Weights of a small image diffusion model: arch unet, activation silu.
Rows from block 6 of a small image diffusion model, named by matrix and row number. Rows with one number belong to one channel. Each number is 128 + 24 x the weight over its row's rms, rounded and kept within 0 to 255. All counts start at 0. Numbers have three digits each. After the name is the row's rms in percent of the matrix's.
After each channel's rows are labels from the 100 images, of 14976 (inputs lightly noised), where the channel reaches its highest value: "strongest on" is what is common among them. Only what is clearly more common there than usual is listed. The data: rendered solids tumbling over patterned floors.
# convs0: first 3x3 conv (model.enc.2.0.convs.0.weight, 192x192x3x3, standardized in use, each kernel summed), inputs 96-191
# convs1: second 3x3 conv (model.enc.2.0.convs.1.weight, 192x192x3x3, standardized in use, transposed, each kernel summed), outputs 96-191

convs0.74 100:128101132114114099140070082142156126098138126083114100140168123097146160102206120121138102163117144137137120103113101147095123088120094121118130162136159157150157144114155135094146129148126159092128091110146147104112157099103126150147106134182147151130115116156138126149136122100139134115
convs1.74 100:098131122152093129112120101138121138128166160124144087116132168100157162120104125136106114115164101148125134147160180138150128133075119106150182142126149136127094163155137102091113123146121147114106146124132199139106129174082128203127187109134137108126113125154112115138122132140170128086
strongest on: light from the left

convs0.141 092:138135172127115108177106139176146148163171165131138099161142153119130121076140143117120116101114131120113127152128130131121149139124129121096112148159152136133118133121137090072129230106083161142115104116161165102157160097084123124142103128140119101153141124153118126134125115152149140074
convs1.141 106:044122157069159113170124137086104119140129129123115134128136176120097070124186103131095126109135113118120124130140116123090137089176137170109147131119125147131139154120125131079113164124148076123147094107148151141137136107116139100097126162141124133121138120131135159136124125137101137087
strongest on: light from behind the scene

convs0.172 090:081144115108127118133090105114109106065079154104094103125128148120103120117130160119126140147096102154121156137158156120137150139104156143153176117145077134112165154099095126120092154116128106129109148140121089133108156127167134098117116092089090110125154135144110071132146151098112131124
convs1.172 101:075127136162134120143123147154139116125139114132107108131125098190163116137160133112142119113154118134151137119117124097100132160140130099152124119141113147059094095115113145129128092112174150162153094169087118092085122181146120101135138086089133162137137121122126158122114096122150113185
strongest on: white object

convs0.101 087:073135137111127130164143123143109139149088133141146132139097118156128123147127128159118142118130158109149112166126139091161117166141092069175123121146176106118057129111122146121151145140147136080120149150139119104148141083109108119110151142073157123122142119155133134104104159146130102124
convs1.101 083:090125137116122152196154105129153131128162132164157113123133139137182125138147149126140130141087116139143141130135127133097152081141145147125038115129115111116126126116124126121173111136122112147156115138126095135080134135106136080125141122142127153122113105099137172141133138129140114139
strongest on: count: four; light from the left

convs0.119 085:135116115119111176133098132183184115139160123116131133140134108128148130155164096136089102141074115106146107132085080176115118118143112178130136128119148131118124179148139185097129121133126191147111105134147161131158163103139165152141127078120144138136114141095163102109135099121132128119
convs1.119 105:126108131133178113150125114136159103149141122139097135154129180143142135166179125135115134129131133133135120134121104131090118161111145041114120136128096117153116174073127135076138128129180086126147141092110170137086117119088140116140141137140127169141116105135125178142110128133157136109
strongest on: count: four; light from behind the scene

convs0.170 122:127120159137093128109135138151143120184152136086140169104150091150172107123138115149135151134157143104100129152144154127163124134131122142127130089132134125089141114175114166101111093114170155122117149078109143159146116161126136152120138189131120129144130122123142135140099164128078117146
convs1.170 129:149121114090153143137169137142116120129122135163064114135141114163083158143104113155143108123155116127167126124133163138096124155070137123139147122125113126138159173081136137092100138134111084154145126101154158133149123092103133153098163115159119129128121139076122123150126118148155131142
strongest on: light from the left; black object

convs0.87 108:150118135176138137151170107141116113113140129118134115125087139146120125126117174138143092119156107101111119131183131125106137122072124181158146171125133107170078113132128112121092138152122156164159099146067156130084102106141134141134132122090138151077158114096123154139105096093143092106
convs1.87 110:133174081181134118144172119128150136121159136137164110086111103132144101121192135123104114123138095124129146112137105100121124136125118123121178127124128132153161128184132128140129129129166165133114131155124120149090140125143121181116141132110107137142110133176155157123155100116118127104
strongest on: its colour: white

convs0.123 089:138104130150074157166133137115091104087121117122098115120090169115118106110095156148161097106101170108130142132108154165118118092143161105132136127109131117121162119074142148166098113140125102126157104132104103159151190152133147108156108093106110130128152143158096132131101153128116107098
convs1.123 073:131136122162148127149127137126126145144154131117082137100094129084167122146105182085122161137100121118118132116136143115114062170169129153108168137131135131137103082085116134126150084104134169118146145103158099134122137104172098123160123087120090108119139122120148053129155120121116142147
strongest on: count: one

convs0.81 085:105084104148094127085087129092087138122117159104115130127126115105090098145097124115105137133134132149112143112107142078093122154108152120127085112136099166120105121124117119115134113132147094114156118129133136178083136132122108160141106071126123087126144139100130135112100147137173115129
convs1.81 058:130139165140139127126110123153139144117193111119142116081126152100134174135207104160148130143091158134107132134128116111113159142158122105111125141083132113104124154167116160061116126114131129101178148118120117140097108097125123084110128126127138125130140126117126166127102150132094115106
strongest on: red object; its colour: red

convs0.100 090:123130121114157131160127131073138139126136181145082095126143153119173166173137126131130120139124119153119158165108140114124133120142105118110143116148120139094126180137128106122152090103149122168135135124130122132150163130100116116160127112134171113092148132120162111136107157112140116062
convs1.100 088:042127106111096137110116084159139137112108126136192121150152100109152140102164081076148117127105160136128130116120125119124162147081117132093125107092124126113158156132139133136141132159108160127097144112115105110148100165142141088102148160121137155133132139121144076124106143119095116119
strongest on: black object; its colour: black

convs0.144 100:124143136055108147126086090125110130125137111122119119123157139154146129099123145132127157101137114117127109138164114132146111078113118165171111161096128124130138135123147137125082098135103095111140123130132129117135114126140107136159137124116152137122106135083129131152127121111092132120
convs1.144 102:116119085109085113112134112158117134148135114102129106106118174105143161147120106145125113133145120121124129143134105156132112155134127110150203128143132123140107134165119128137193146159086150126142129111169155153110132170127137148137144115100148099111135153092138104116103146126116150131
strongest on: white object; light from behind the camera; its colour: white

convs0.186 091:116108123114131105111158102168114151132156168189091126128140105149159110120131114160143140154141152133110143120133149131146156141128088088140121107173118132116122116130148158159164117155146129172158147141176188112129134119145139070092131163131127126145167147135138166125148133126136135100
convs1.186 085:090121141113160127118126156117133130112102126152103132146150115181114145119174132107088125093178109132121120123128151142099117130131128198118079137178119134115165080181142130135120105138081167134092158151119095135132121102116126110110144115164156131115121113167120133146133124147085131092
strongest on: count: one

convs0.29 093:119124137148133124125149157110102120119190125160106104146094163147113115116125127084126132093135127118088100139140140109098184110168087108084149136161109133108096060114122124104125199157088097129138107142107147082089123118145129130082115089139109133125134095144114163134111128152134129120
convs1.29 109:157118128119089129128175153111134127115123119125104124135143100179126122123170171138112092131089120123102142146138105117124071122191129139126110116116139155161102172139129132086157106092172122133116166144129154117184130176153109134130138105133111121120106094142106149133135118137118119100
strongest on: light from the right

convs0.122 141:118115124163145131135101047106158146101145061153153125141118142081162123129132124116102152100127123095146167149161143161145114151107126114119172133157129142113116103135144106107083135132122078127107166144114123122101132125108112161098092200154087104143148132105135143161119133154134138172
convs1.122 175:110119143134030117169126124127128128122136120120114144135123104132115092143096102137142119115128131132130146132110130163143116135170125144104183127111134130141133141126139124131087117110121169142122133111136129130147127156140114111128109098110110077114137159157127112116135132126145134141
strongest on: white object; light from behind the camera; its colour: white

convs0.71 117:150180116085127100145086134132133151153131136148134122159125103150126103106162142120192121100155150137137141106136113161109102109143114087103139113132110141122143092076126150127139128158078164120134105099125106064104166131135127142135106068137113138112133127129136124156134134152126142102
convs1.71 116:142121129095074116146117114135125113124109145150187120166113210149116104118151102122137098160190120107110134131132110143144139126177135179156145135108120122101158142138116140089141135128128143125171109125121142119120130146157145155067145144090128160161119144118144113148122148130096111175
strongest on: light from behind the scene

convs0.17 081:137141133118147132120108163161148111126129122128105132107105119132155137105109146069138147135138167092103125125127122111142110124137125193120120105128149124142140163085171186105106136134085146117110165094107125087165113143128121171129123166123145120165164136127148130094114148112130142160
convs1.17 082:159120144116141126118109204155116122130081131151057150082125149148146122143091105166165124120136138135117121137130118157124124116097112137114131122100152129145105122100134129127132121079162131112141141170120143120146134129110143132140157150099129170133126123153130170122133123137156111122
strongest on: white object

convs0.103 082:115082136138146151142124128118160153100130126114129132137107161175108140133144129180168141154140106126125141145133127108200089124141086171108125125122120146159117117110155139157144169161106145145102119134090090107160115159131127107105088147139103107114140151087131110120110141112149152102
convs1.103 098:086129123077114124113093085171124150135112120119107119174096172108098118116183190137118147116146097129111119134142150105138108104133105070108121124126128152190127163086132114089126152140112126130121163087138123150170142143127135144096121132093131077128120144157114135124115122137165135105
strongest on: light from the right; count: four